From a checkpoint of a small self-supervised image encoder.
Training: 4200 steps, batches of 128.
Data: trained on simulated stained blood smears, 11.0 epochs.
Rows from expert 3 of block 11, named by matrix and row number. Rows with one number belong to one neuron. Each number is 128 + 24 x the weight over its row's rms, rounded and kept within 0 to 255. All counts start at 0. Numbers have three digits each. After the name is the row's rms in percent of the matrix's.
# up: expert up (model.blocks.11.mlp.up, 8x128x256), inputs 0-127
# down: expert down (model.blocks.11.mlp.down, 8x256x128, transposed), outputs 0-127
up.66 111:158138120117116123108142132116105065122110106139172107141080135103105149117174116115117178150108152146155127187133151093164123118077126157115148114104179112102128117162126128151139131127119139165111122130099114122128120125135128175091142116158141120117136087079156158118108146120124089155127091148114115127110134133104112132148161100128143148148122159097139105152167092140098132142122
up.67 128:126119113122077109119097145114131124131075117143150107097078131140110141072152150135143153142102120089172172150152127145106107135088115131121164132113163112117147128145093174115153152135141106116107111155111137139124087129132114173102164165153146154109164104085140161104101124069165149140088123154143111154094123085133108108129152134116132101145107136096130102125119104121105123129126
up.68 075:126138156148121139128115149106135102163141156122151073094156126166126116176152164101127160146112167158193090124137152123123148174162171100111166163162108120119125121112151128102105127139117114084145130117100165088126109130173136138120104109113145172138114180122086089160132165142135123146142151107097145107128117142146164117128124160144150148173117111123168126147128117122139089115144
up.69 135:169112143158118161092122111094144096166090103139128132128071156159130138119159096159113081116089104140151140155119135126166134126099098096121135104127096102160135098145130168132147113097116110131122160136117116154132108157187171198126150151127100154137158150105158120126127116120128079154145139131124157151121096124103093145152140147110130136148104159118136126129119102153098123127089
up.70 076:128123136178117169117164108174161124106144114121135139112151098150138112166137174140132141097159130149106147118139136125147133171083161178085133104140149137085120147062122145105143095119131083128148142148085179134088129121094163148154100114121136157107167166131084103116102085118147154135125119093160176114131156146119123178123120097095157150122097133087110159121114124110089147141092
up.71 085:117155138158126120097161149146125146102135124123138093109090099192186126191147141136117106110121118135116106116132104096134122159170096163080115130146105126118039137155104111093169109110153085109105136122130139108165115135114124130115155153111117120100130131130157154161121114114154095135102130131131118121119121131171138155121085117153117141107104103127093174125163119127161115124177
up.72 080:096106112171110096161131143137129107123168147146150094096135134139152106162116111143164123151106156160138128121153152142167135156135108146136142131128132193161146147126118134152133074146179178135152199093089145115156120129126091142122116124187077145089110156122129124144104150130158206129166116118146105132118145125154137178121133117145126143112142118127137119107152134118111168154135
up.73 075:105140121123109142126123141103118104093157156104127107094162087165157127080116182159103137166126112138141083123155108098137133147165105184135081099116079153152129105099155158121163154161116144143115119153121128107180156132102126108136134127134147140086106072124133138109107153140150138116098140131122127121140153155114164133108128127136122154135126091123133090122152140126092143110137
up.74 108:142135131136171093094124097117110148125121088119136127109121138120141162143123108154169139124078124145117123106111139125152149124095121100149149112119095151146143087183145123154196139106093122109098144152110116135124145132129158150131150141094091128108121141139169117140132098113103120200138135112125142099156104129115166135122133144179110130123149152151137131139151179176152131117133
up.75 132:143156108121191081107151161122139122148141133116065160154150077086139093144130130110110087159155110127098150123128120142105140108105121092127113108141149156087131110118108091155114141105099149122148116156146127116120097131127091107158069169168116118131119151135132168120125151135112123118161115117134078131119129158172134126103112114142085136079141166123119132114109128140173136160106
up.76 080:130086112134163140142156169101134095120099155131121100143130103169141146120144154120090133109148116150123106106140117116169155171189139111136115164146132132140099152134149151134127098146193089145164130141120133119190150105105158127121134117116149146106149130162109076144115142150095135152117146134119113116156120115115141125123095079162140105128116134140095161114127122124102141088121
up.77 114:145125162092159141114105100129111127142109075123138142119124127142128149122107096137143122117118155133093113102104135125107132135096108156142186149101107125186115106160143118147168139142177106102119146124105123148127154116159126137128129126120100113159150139148151163155131094116098122157126163151111133111148137099139163135105132154165101101137135127175120097117136132137132141116117
up.78 109:152153126132126151118146109129100150121125133142145120116126129184141173152155126133133164121082140141140139157102134140177130151130123135080149121120103148148129090138153160146141124107128127104105119113117084131146147108155205162137133152113080115110138137117122131138167110130101160139160159174154152115138125130132092149136136135139155118173144146171113119131135114173121163099142
up.79 078:109153147145147140139107123177127068143125106169139122108154112149147150140154093133111161090116158176146096106118130115114130125116149118138147160138102162124154172122146166112154124132130157111127103115148133126149123122160110096121140129154117136122121151133116125151159157062099086147108118099152148118111106149162178161093070123090136194122086156116132150166131154150118110094162
up.80 101:080101133159136140169098143121129093070156104133141114111148127126212134138119138165130073099136117138146115096130135088140170157130161148081156157135111169138102128133142155146174103122118166079128126099141126146122137126158136135142142114148126103150119160150102078129164088138148166131123169139163093118135112147096146115106121150158138144165142120140136142114128135154147140097118
up.81 077:079146140205145113114089155143130144105148153114171095107166108135178120122150158129091133147080160152104142142146147146174133133147124133104146137139109140139144144105133110119101093141158148100169134129111124133127101112096147123119169145143128086102113152115130128110089101090154137167115094111186143077060143115100133174095114088135181123122112116140116150107160127131127117130135
up.82 105:175154122154126127065176098097112090125078122137092159127099131123141123139152158098133103149121143094120125135102136132136140107116100105168118103113078100188131127107141117145139166111110119139089150119128117149115114132178137156135124150139104122126169155089133159163126123135150083194135101165181159148117106107100125154118114124141111100113107171097134138121108124156143103136118
up.83 106:103104104109101132141085121126116127091121164137150139098151111153129193121079108138123109085124130119155163129160113118107138151190112119106127093162124103115156156101149118115105115159150151107177100130170130124148165139078138106133127113129139159117117125121101094098146135152102135122128147070096121143133185144097121123150150141121131103155101161132127137060119148126100128123112
up.84 099:087075135145085170144093164152130142100154156163118147147125107149122132133133119136116133123146119133147185142119096114121096146138151159103111129154121140122117134139099171158124163087140108133176125097174130113156136125104141122135139095145167120098112131076145077155136133130174106103124128096128142118139134174122100142103074105108128177166105125158111141112106118124105105084136
up.85 137:119123092106090174152141166159111130106149137161152131098176143165114139093106120121144162065122120155170160135122106099108136148169149091142117144128125066097135107133141137110110127114148125111155092133147114108154161112069153137158132122083156105150113119093127094084112140164109134082118142075076166133124152149102097117135116134093147137189134129148123117151106129141095124138145
up.86 072:131117136148165119136167136129156143157144127120105098128140118130103089139125135202125110144142180131138170092153102086147162122099092132144112130145110161113087118134124108082146111113135143128098141097144155116141163147154117157140143129103154134132107111093111117123137174113112127135128169103140160143172168129108144128110118075106144139096174153063101121143161104114135135160121
up.87 074:107092127145093116177122098151169122117146122153124113109085132159162120180138088159100148158070145120169190119144177106153129168143155133129123120140150137112128093114149126090148140099142122115135115096110149122136101108091126126121140151137092124123146128144131168109117112107163161142081158116121145112096093116109116139118124103163128119145127125134099138123152190111129142167156
up.88 084:127180115110153114093150128120116155131098115137152100147091074124139152159094097136100153119105108094101148152103145088155144146134121152114142091157114183118082135084141148078126146164090122107143117122111119136159156139142130117109120119124123117092097114157109110122159147120155173120098112141126109114115149155161164145117128138137148129125172139133158172145124114113074152141146
up.89 135:099140117111074141126134161095131126125158119130152141103167136178134126099104113116150143086137095106162114154105079137124143114123125160131121156093140104108131091104195169091112136145133132109135113147136119095116103151104091133152114124119172137105114132113143092097117142127090164105143132127079178128124180118149111116115110154092129108170085117154097102147093093109088126132125
up.90 132:158102125084147098115104104157117160119088129125077136160159120076100103102132096117120088180138194104099087092112170153100122124132109110132150157132136143121135156154057099137118138131119109116139154147129100114105180130134111099123134151167125161149152127159153146150119119126128122139135135146116090148146131121147142134119139140144110128086120155122118137082136175150161121103140
up.91 107:129147136131159144129173132127099109137140136144149173128092147124145133121118097139112108155152074137101092105113132131137144118119145163128125101107130165119143117113149105147126126117126145081113124096113113108140090164126087111120111114179172092124078110133140100153131132123096107152077129155132070133148111141119162109129122113096145135125093106104149150114138127139150080130147
up.92 085:098100144163135106139077136129138123110118111144140108145137151129149140117122124150132130138127123131134140116128097109141156165117160166126103138142151172215158129136072142148170108151138131111154135155144116126151130101134126108118126101145112123148153101124148144148153126106121145182094164106134109118086104091134143134134145117165125107126168124140101133155107106098091136094111
up.93 094:129102141143121114132108122083136082111123128155118097096126122116180143144120125139117158115150092164145155125092103117132129118102119174138140095157137133128151133105120129138135128088132181103132162112099091138157108154104141109130092104166124144135118141166090148123110135148144069161088108108102136133130158113133163109108106085128143108069105117077144121119127112134139117129117
up.94 102:148148131143160098128122111124129084116110154114140101090098105137150156149160137131120148100078126131133112127169110146174138151141110102126126104169143100122132122136131120135101105123114141137108102091158180143140102133165160153109112121087073135090134152102134094129170126141122114133135116120158104113113130147087115152136136096138161104177138116160097121090148140146145128087158
up.95 085:142106132143141092161123141166097092111157097120122115091100102080155138086143168153150136119141120156130117126147120136127149160108122115132122144146131150100145190105136125129142120144083154133123116148131158128142154096113139144109122101151142106094095132093117122125145146117098142146099134132093074147086118174141134174126129132147159130117113138161131132139149128119163140105163
up.96 098:130136107144111131126135118147141097070092126151134113126136102139138154175127133154132162075107145133148158114142158104125118160154125112084133058163124139149143112120110091117156135128136161121148128129088141161138174142131171150096079124142118095130128122138115130128175135119128098127149171120121149111124150132131149123174096112153122107147170137120132167106140161101083123103180
up.97 078:107167131114125189109083135132134094079128110110163074115135165166145121124117123136108145117139142140070130140076095094138119119113119142116123115100147141134136167115141109151069094135169168111144091144088174144145133170127139113126145135108148121123164104113136086108142140128142147130106125088169094109119087119103128128108123142149161128113110133130186130131144128127136139101177
up.98 121:116131160126152118145137093130098176116157121114119132138135144099142137108131098132143112118127187115075057094113170130104112129176146095140136130138151123146157097148136084117126123121113125149142159120133127099115123123116116099097112155111103154137152117165139158192114110127124143101158096190100135137164121129150207132113133151161109108114141126171137095129154167138148115144103
up.99 072:089103105145084139122146118066136092139101178149142105133119117139144172105126151136109132140170140103085094129180139137167144172163180127159116127087109120087134114131094151146137149121125114157148148124129140105137116098110174140163161133147105097098107103109135108104148140139146170115105134114179108139126124122173176158164191099134148152135117134165144156126120178093134130149151
up.100 074:129129122142077119121117155142131096114132132076100094117116106110130131126103115156131102142074107127111138099145116121158122115145097094137107130111125137136124152135068148115133083149108145134114149111143154090139162114122107139136114143125129157113106114102157148182143133135117136107195116116124080145095155121083131156145145085178134136126104129105093124087123128137132161121143
up.101 075:118102128122164095127117115129132100139154106121122132129093160144173116111131117142127148171105132183078123148117131126146107110107162130091095121112124128138131133160095175074146137162103136146127113090075116117133123100178114146129131108147119133099102113116127168164082161124097133120133062136092169093120163168116155178080154086109123144166126066172091109157137106114104125156150
up.102 091:155170094140141092138083125125120111090121110169128115082172116129133187158150142138088167121126153117152106134114116124137119140122123104151128139151135146148089137123117130113155148114168135135155135099133133172148154146164121150085139145125121138101115157120126132150146113103116084114122146112144140080106106124090137164122133108131152095099145138132129114112179127081093095101154
up.103 139:086090076119093174154093145168157146126151181125136140124177154166103148124095120146153148105131094143148175158128128134142162141151139091129106130125093101123116137139129151112106133117124101101170077139187140121174138122087159119155115098106136114147108123101117069104125154175127138078124169105100169139127154153132098118145120159119138132211152100116099158139116148135107141144118
up.104 134:079129108118091168164086138135153123107138171125143134141146152137124151152114094125163181089136112128171167149111132132112130142164118086115121130151109111089095150167139129117101104118150121146152098135180117129172136140123158122142099111110146118139084103120118094118124149137117144067138160082108175142106188149107098110149113139110129164187143124154134154130098110117119146141133
up.105 089:105104113116134162118107138150113113097159112195136126075148095159156105099125095132122126092113131121163182121154087127119122140169132111078159120133128112164150141125134112096129125154135106137125115091113138104132108132117144115095118137137131062153123135122155143132119160128173126105141165123107148113099161102094100151097120164140145131164085169130126144105130138121106104125146
up.106 097:116108093150147120140126131075104128107144122139117110090168142159137187129109127131123149073095168137144133144146125120125129155136159084154181109144150135148105163129138128099133093131149130163167100120135186134141120168156140169126158096070117120094152126127120086120106138150143108140088127102118150108107140115115125156151127130134154130100136135144141096086143116095094124119122
up.107 082:103126130139151111170166117100136095120100096158102108101105068161098123116132132142169161123146142143121146106125161120170128136175129137078116114144083150138109137171063155113204085137108118144150166139121128130150111166137128137102096114124127122127144090109111140132141087174120103127140129109124106096120105140084126119088136137120158147099094194135142164122160101121147115150117
up.108 072:156088132143156107134151089149165124146108119103136101110101116128159145127094187168133117113080104156152125110124177110132162144174121114120124115150122110119128151118115090126144087183135122133169154112132129111148144127103142158123121117158131125126106114157101084148104131114108057094092098114096137130134117143116087143121142073116173180120139085153127119108146152142110130084157
up.109 139:149098164174135136122137127115099140161093101137109123129081177170137178127157100120148116110109118117160089154088144152141148144097106098161123121129088118156153114143135182155155115100126107102133118119122103128117137140178197186128161166087082099119131144130137106171148093127133152134126169170138190147120130118113136120137161143158133121147138162159169113138121155171100120122113
up.110 089:146088114178162164161087114113122148158123078099145114115137131162141167121146121160125114162130097144124135132148143099157107138172102145146158142153119127177119140148138155109139099140102138160113126123134103096125113146158130137120120111112111076128127123160163152128110134141117057127079119139141154110119152146124141134094086108142150124134126124146129101171150100124120127103158
up.111 124:143158117121168113102163134135162130145150151111078161174154081127118088144128149117100095164134132118098147143165133152119143104106113096140103141130139152124113160102092092138126160129081117122111127167153132120138084132125111092146089132166076138143115188122134159128115181097146131112118118147157081162127139166153161117115119115121115142105112127107085127148107130137146128169107
up.112 072:114066188108148143136130134128166108124164152149120155131149106112180173154104123125135126149132117141107159105146132125122170170171130149163139121145150105125143146116140131080127109111173130125139145130095104154159132103145142145137144119143142110121133148085127125128093082121141127107102129144124153109142133169149108155113113094119148129084117110063142132176154140055118131125121
up.113 115:116095127136160130115096117121123175124118089114125099141142177137134171139139141122124108107087177126113096073153147131138123143130087166135116116132152137110143104124132171160190110124170108112099137101130140142120149114154171137127167116113086100122137136139128128151136118113106089146118110104138127118138150101139156151130158150191130151117164136156109063086160169110121116056131
up.114 069:130171104152150112144123142135147100129107147122186108132136139124153135131084121145138099112107135159134155119128110087139099117098143163124143157152135190088095175140132125117115084089122119127131106083116134130120110151095163168143140147085134076115100146094119155142150108112139127167082144121153108133077086105052119162174108135153178144117142090136140186162132135112150142124134
up.115 108:091137154091162104142123121141123150126164185123143155137141092117132089088142136127102110164126116116121104108115118122122089110137152152131133121157148153102126119135119111109129099134083136112103133128108123121096101131136114073152063144157148130145147113175118117115111134161092132124112073120151074104127141148134156126088095126114118133118126144163141139110119145129189118130155
up.116 105:159148151129085092138150117142133100159057125128139084106093123130119131128143169144099133126155138146140156126139125144149088091122133121102118116123141115160117135141074161122124099112141126134135159156097169194169134106125136155091153155139100093097123129098145126153165101098148093170138087123141109130112129125175101145127119135124184125126104103138171090114131088108106119114162
up.117 075:109132114100163107156114104108131140116087136117128122090141112109162171119113124173098123134073134126121115117112160112151163133161137118135134155129116140133109133150085128079145127120109145097105103114082127125111140137144111136093154114158142135090127127129116085125082109151155128151074097121096151096096109120116186148140156107149148131130136144202144176109121130114145152092124
down.66 104:145119131108128128141108135150133119157086142109088149141115137080162143153119138122190112194126136080139139086148137143112114104119121151136117098176135144153122146157125115131131147133142127120114166105143113113111090191153130110148119164156124132125102134110104115123125119133152141127110124149143080132108121129101130107136157142092138180075175120104181164125119103171178145131103
down.67 119:186073128134145135121161097096113122131113130155122126132099125092101156122096104085142117168156129099119121121117183142114115119109125131120189118125096179140134090159120133141133141141121063111110162105148096117112095156183171114122107163143115117153164111152160137172137102165116117130109142186136107181153091115098151138115146131134102110133158140153150109140125133176142133137075
down.68 083:125132094124124123163145073124156155126159133093096128141108107101061134094128106137145115131142120124137104113094106167123100138185117163138103126093119186123163187128116122063149164122105142136108125133124159122104128159106122137094094136110090104126146139144127144138136133124118097131103108107083223148123106106123121129125129123109183126103144112142146157086122120091138157090119
down.69 120:158125114110119090132100154145113113144090127123157137124081134142100152123172121114136122152143119107138156105142147160156089118096112158141108092084132116153134141136125175145144161089108104079099133157124112188111148159144113143153163154130120117092156120097154137117117109084128125136118104120131106159115108116118111120160166124096144132170146110123112155156129115115072134134088
down.70 084:144102119133160130129140111099144206138151092075149119123097117115135173105165142107129095152144119112161129108130163081148141128131143093117168124152090106126117121104156129160107129140121164112160141141141157108089094164101110134156124116143110136112131135154108099121172137143109109166148123116149076126092123120171144113162175142098126142146152216156132129130204121116128110140139
down.71 092:092097120143112073141136150130115138119115134120090166148131087100137175096097149152116138120117143141195098124129111126118174131132176121180109139166168086160118096103171088097096129124125091161132159132161124134156136143126108163158126085148110120111125069149115091082165095130127135185103181140139105088147095103133110099137131107153139123123123158123142101163176136131138121104135
down.72 095:111110141135107142151108101145138110121111132161150124166097104138119136145156136114104116142145115152142120136124155122147099108112117096143104150133158094151104098112117135149137077117153123092176146132124058135128144169126149108100165146092113142094196167142103109096146152113135098121170111103139176139116165103123111097168141166149163121158133125104142120097144130121147095097122
down.73 085:100069138114170117105142130144136126133083142134111148112108125135099135139099107138115136119159156086130141132143098137130116170128144097127148159099133150122129129128091079131130169121163169152115175138159109134091141129108182123130088151151120135119130072168182131102143152159087103151167137138094119098129125140120092123123145128106164133160133166126117089171106093139129158147133
down.74 105:115136152138136118138105138111136138179120164101129098109124145162100123142158131182065124130129112155143143104141135090163112127129110105124114104142127158115099169099122140127070126118137153096182118147159121130136136128156123130106109152157132100127116154109133124092127140106107139124149123122092135098122121165123118138137137124070109122120085135123103148092154134087118144160142
down.75 119:114168148123154125139148099097151129126163125140142070086135120170162122089174130152156128105122127155148143138092118113160159135140120102107139156123142096121123124126143144137174097145122119128112106132099121117106123124123139121108169150135149128124146183129142152120171128086158115155129139128153162122123156118148116131139125084095146148140118115113119126122128127104106187133144
down.76 091:131118127104171134112108192107098131139163139072117143097157119128119110126114167138094102096135135156110136110141121120076111109103094129142115071155163172152165116199165091099096090148121111132141107105100153114119163106122123128149103159116175107125137111126127182107098170099085122132122159114144138155134129145132128116136119137101105097096173144123117120125132113108125161144091
down.77 111:155127152111112138186153149091165121112181199183134129102129131105147131111128142149094117103116137123108104182128136120127117113115121116124092140146105130146114161118122167128106157118120150150160133138122127119133104145103140120118129108088135152118104141149120089105106128140110139117161109138084106118154108107121127147111165080059137124157103172121063130129162116065139146147151
down.78 104:133127131145114104115100128152120144144105118104132128087102150148116163125170122114110128151142130120153116141189117142180106153080144146142100128132174156132101182128100148134117124084148162115119161155124140139153166110111087137095092129175133089098121126093145162166108146059161155121111152112133098122095124139184084149170109091095138117118108115099139160134138155114110139124151
down.79 087:083130089126167180104100138168140159090088124077138139149129125150101131103140101147088128110170142127113133149127150154154106173093111101108082083120159082129109130116116142128136144162152119149131124105107152145116105112125104130151091133108142103147137149128086138133142121142127122176103115143145122085108094101103112175088119141108127122097124121142113156127117116114134083159097
down.80 096:157124123137114093106178164111170133134078089099095114126158115125155092176154109120085138163123109130092109185116096143105109142120136146136137126103132160099133122149129115080100142136152142176150147132136126129160083130094090119084097107135118093126123169115110135124169149064104141163141114142117156079112126126143148109123106120057112164107113136137126125154135102107132104117113
down.81 088:093123073102141185070143116140128126153151173155109122119142120104126103104152120107138140110141133136116137139107130115127098121137125143111099144175107113100155103099115119141146135146102101130159142153134166147135138106121135127141168125132129166174109164112138129135136172125127096183130153124129124125155105144151146115135146160118132107058133130136152099111129138144159130155115
down.82 108:076149131124127091151104144179122135130132131141126121127151164127133142079181106139131147152135137105156146141117094114160083137093105149142116115154135168086114132127113175109107129122141149099138123116135119148162095115102120175140136110105187074153134136102142088119144127134130117105124134138088097101100088169088099111129136132111177149130119127130153166157130113116117123144115
down.83 113:130123117134134131131132118167150143110116144116089153126125169110127163129089113093083095146138130124125183132122159126141139145082133128143083117113189119059144136099108102116092131147152112072140133126163126101119184127145141128122143115105113156133099136120109125144174183133114141083164125126135144144133169177145103084145122144126130147135097102165131128129136097137107108125125
down.84 096:096100134129109131146134140137128146140126153160173174139154137088127125144145060123070133137167172133145131120149085122117097146116117123148139151141117121103183147135086078133144138140120145143133117078150143141132127144115111112125119122149101129113134140142134131151154140161110125089106117107152081104124140100130141144083127143117069125126113115129119085120131157206136100155148
down.85 116:123083097130073142125133146180130145127131150123144174142165111090158149170131138122099156142144101089106146104124154125092106119119125074150100125109135129119157142133089098135100147145106085126171121149188130159126152152100101132154084140147059132137144146115125122108181161130085135090135145131179142167088146155123078103138116160124137114099124139145114139130133132157126090122084
down.86 079:093148095093123111120162093119133129111098121116154078188169157093134114139140150109117143137139090086123108128142162125166162134151182115156158149163144130124138161103108116116151134110142122088153124163141124161159108188095138119132111148146076126097136107156131111108152188128168133138149153135114139101164141161100152160146138136123117112160129146121150146143084133161093175117075
down.87 089:123130112122173136142138128131163158113116115146133137130121128130114145100134090120129123173097132076121125139107121130102135146119111101122179082116142105121127130161153144141104134121155074170130117141104151134116113131140112153113139109128113123119131145114131137084118151122121164104174098122161135139142142167168125138129134143127086130127187087132125075149124121113127170087137
down.88 083:125127165136179118146101116157144066098146151131123163110091135150133115216115135148169109135139137097139115128150125143105147139135100103123156108114157121148128106120107067117141145135087134117128140191140142167187159145117089133108153116122112121121122161118099126104117121138149105163133131133137150130166186120145149152204113127111105096115118132114126169126113112118101127145128
down.89 121:173122103091144084139154127153134149123118176134122163155141096106107139173166131113121156139137108125131113086161157173134131145124118086153089087121099159114131110157076079160115112117127129103132124107169109149115124149105119101137106122102103138145133194128090148144120131115132101136179136118164102137113127138123137143107133109169092121109140129122129109086133156136167105117130
down.90 118:125129127136114123149143085086135143133164157135115130115113148167140153138143185122130127107116126165118121161078088096145175123135152179094125176095096129113117128136140099072073134111118150181125123134106174071137139087132130148142133120094174160134124128137113117113123130171098157107135125146139134127156093111160127140141130151127135125135107146141103122155140083138117178143150
down.91 116:141144150158187159132077138083131151125128127105142127127102110121085130081086118186145133124122128166104168124158147086116142125120117115123131158117125107098113138108159145130140118127117163147104154129140109135120141102097126161165125111116135116109135147147067098148121103114131135153141142120143123116165118197108107097093103124100151115104073122137188116149088157155112142130129
down.92 081:130129124171120137126121149108095095152172124133120156079149073162125141129106109113136156126103147125102127136104108132107143105151132071117139111144115133130127111135162113172142133112167126106150152106117119113104115139092131131114160130116148120104101162160151107080118145170122139114166128099140104118140147099146127124142155090104098095168153110135077171144131130181156140119140
down.93 097:146172130091129122142128134167129150103153133126110093161126131122151129097150125122124116145109111084141150115122168156118121092073130140134093132105132150092120125135128118123125122127088101134138153141155185128116102124132174130109095125117123111121054124102107147119129155141114113109146159113116125150158111151145102135103105137103118183126164120100170179178144132096161127090117
down.94 110:126164104116106106117148150136118116124128128134089161125140148087120137100100138073120095120124114136103155114175120122115115165110172105157162138137129159083150158083120100125114119147168120091128117137164171188106110166122097135147109151136144174134142129105154131109131148128128130097121146112149119130115109117134119112144133163136090141083146105107108151171123162124136135149075
down.95 091:132142141146095144104148134166141117138122103128139100130152114157114132114098120131128167100131128139124110127131122116153142140128113088097129108135131173100123081151112156079146104148145118154129104107149103120124091093100167120157119126152134104126097094100133165108138127119115107147125164129100145149123102090132143131149133121153122104092153179123157154137072130190143119080157
down.96 099:137137153119127114126103132161137156094122139116136195122174115125121117120107114144134143118127113106132181143135138112114103112131157052120149110167124131110122178163096090130127142119120078082133087134174157121135129122141117154145156113119102150123128077123088116160120162114121166123191130112133132109153125155132124145096128170117125136153144149141124131141140134152102142135116
down.97 085:105116122126149115136132115118129142135150152110141093103085142132132122088110119127082132151151189126148118137127107115136181132144134115136137179146141087109130151154157126113177156092119175104104131120151103121178107134086117097146182152101145132139140144115120129126148114106103150124157103110119117128132122102134082134131106124156103148137136125146105151108135089135161153106100
down.98 119:151134172154156144136115094128111126110141156135099141146101105137168168143119153140130128133133119147117100107123143109091146115138147133169121149136126156183092078135146090105107129114139146139152161110138115131123123109140164084096112083116122157127107139140087132191092127137113158161118129104126104111157093119147179151087133095137139080136103127176154120127133118138149128134149
down.99 082:149111126086121153121171110116191160181118097107174152143138112125123128132146169141116081104115151140140114106119127111111090123144135148118062133102144132171127130107097096150117133103160135099116111141110138120114092180132108145185141158134123130120126106139180172120126128144114156146128171117164135147135167111165112170100159096176128086145132163163141117109101140150131130121136
down.100 087:132172119143157121136151148125145128129091131125064124109107095115108115087149151134098105134093108131146109151160139110134172074141149168106141116126181136141109116139136130101140102142137066110156122123117134140125103134106125152162101082150107132138126116105062123152100142118098091134113087090148081119155116124118106151101078186126174161159114152131147117132121112160093114150133
down.101 090:117145121139118144153135141144126158105080084115118101103118105152155120141102120118115118086189148129127127112111153116110145133110093129155125129137121159128176135107126115118158136172136148156125092132141101115163162119117088111119114127127123126146153146155179096120130125122133175138093088130166113123148149137185103120140144097175124094088152124144100121086135155112129117148127
down.102 093:126099111133130127148083113145158137123100204110143103135128137112125143066113127107109124143142130134151169115098095138100102129154128130129125120163083149047181139130123122115104162123158123090133125151145155126117143098140116135083120113134123111150124150106113114115109147172110130133141097126141115148137129140114100119133118126087071141135098101095138143179094175149100108151064
down.103 119:117089113130126127110120117146134125119123153161112171169147112122160139141117125125129151118151152144120175094172117128106116119142175121133129129129143084108162136128122098154101126153156101142169130131156139122127122159086138097171135160132118164132151124157129158146146157147113116092133131118134142142120145141093078128119084152134105118124127176126118110091129148121123102077081
down.104 121:114079111163106152144112126138127107083128157140137183128160118142098122159102122148103132149160114121149180094122099131096146128132146113155123125145149108102152138126154124121095112160144124100155118107178132123170141139118136109122101146141109133138135171106068094136160152154097102088129104072141153143144188134080109131123106191124119129100173125150115130093178153136118088116093
down.105 091:146115117109144143122154147118126129136153154131146124078177168094120091143125099153128076132138110110105109128158107143167120087127096113159158146148092109139132179106175114112133143130082125122147076124164159092088107122131160130127117087110127155166093141145122142127119158120131114090146123117120128150134118151120111099156111110065141094127151143120105162139096121110143128127166
down.106 097:122103147168097170143078140161122138127083131119153135155125147127082106117094091110105106136186143102123131127158149172126152150112118139119127097115143127142124072105123126173120118091155110133124146136123145127171097158109119090141148103134173163134123082127131126148133166126159154108122129131124094140131121121132119103170168098147106178135090114135134166143150158113121097099090
down.107 090:154158124099120080145141132157097153115063115111116128155118131138108092136086142148122126108163140136112140132129111117147122118080143138088159096112144157158122184151177120090118176150088137152093132135106133152085083128139144133151097121124113162118124148160152107153116108110126148102062111144092062157123113163131114124104140159100159130101131117114150154113125131129131134116118
down.108 084:157161090188124101180138154110106141146135111140080108103172136138168103116165146100094168139117100140148146085092149105127138160138135089177119115134133150169101105160153126167116152145119152120130142136176159067126100136122105110130127113145128121117120142150111156112131095140110074127132144117124065128092130109112103144146165096138108104135120124147118107074129140074162130123100
down.109 123:153142093170106072126124151120174110170094118148160089126106156134093118116155166090094136135136114082141131127182138137168090138097100109114135115097145142132136132139146155096149142116121145102100132153100149161134132101146124144132164156131122081147125151099154120133123146096135099151105126101113085131101119099149066139144140107139152132149115086089097174117136100110129130115119
down.110 091:132099151111161101148150109129192135136126126097121121114153130109127137160104121078093134058103098120156155129117141152110160105133104105098106150137123131131124151116144104124143150130134146105124146113128159122136131092114121136149122152154133135177107119152125106113127150133124091061121161098131104130172128150143095110094092137120100133108093138149072133115108142122098136128139
down.111 120:129146116107128107118122151080143134139137122127137081061129104134145126093081157156152105117125133109149117184147103113146148125125136138084085177129151088145083126106112152120121108145123108106128123188139102109104128109146107151108169144096118119094092146127125153105098105061155131147163127145145119059136158088166128074127152130152144115126104123106133127154112095104128172134141
down.112 088:121114149107124146118154085104147145113150130103143091147125140102142136111148110093172151127163115121160119140113125127137132137131113135119114162148128103119118151155094115044138157171101101177169141120143146129101137096130162141106174141172142109117146129133103149110145139142135132129103130160133104142141146082136109142101087152154163148144118137181061109123141136099158131118133
down.113 108:104145113170119080154144173119112116129128125112127102141115116157122132111156135111115123053138102180080124131135112138104122103135136109092135189121124124138144127142128125076101142113144160155160107152097105122112099103127086107143153115104159153120144150158150141090125123091109150147151103117104107122111129104163130139161112098140151131121122109159065149138121123124154141129106
down.114 091:107115110137165172091099113137099150117132144084149141145155102143155151084117161117090147095139151143130079138131092136124150166114101160092160079127113124123120105158138126122123140109103174122133142172146142106139087083142147141161133067086129165143072111126154083103145154155148146077100155101125124152123159122062166148142165122156099123140104083159156074083142116108161100133107
down.115 112:079138109151197161113111099114125143117147121075109121122144120138105121125118139174160110128092143186125161119117142083108128150173137139080126156116138122130128126106138128123117115121094122093115168124118093141113111126115161119156140101128145114093099138167072118139136132130158149124159145134203162127176105128154143109128116098106154127116100102115172137141106117120108131136145
down.116 102:152114129137148146110094072121118089131095122130107119160105103121146127127114129116181116169123133108157097141129186145115185124093110125131131105082156156105113104145151120140130148096114074097114080138133136158132118168176083124103139110115144170141134150132096097125113088121149118146121116125163109131115113118072132098136116194123125102108155138151188140142132142159121117181104
down.117 081:138111136164110138146163111090134099159103092129150119094176116155139123143158114171149108100179076103115163140112146182067145144120155119138122123109124128129111164169087090166137140122133096135135121116142108126134099116146139103168090099137142116120143142160141121132146105132091146085166101107166111139144138163145115125120120110123137135151148106138150151135084149086101120139111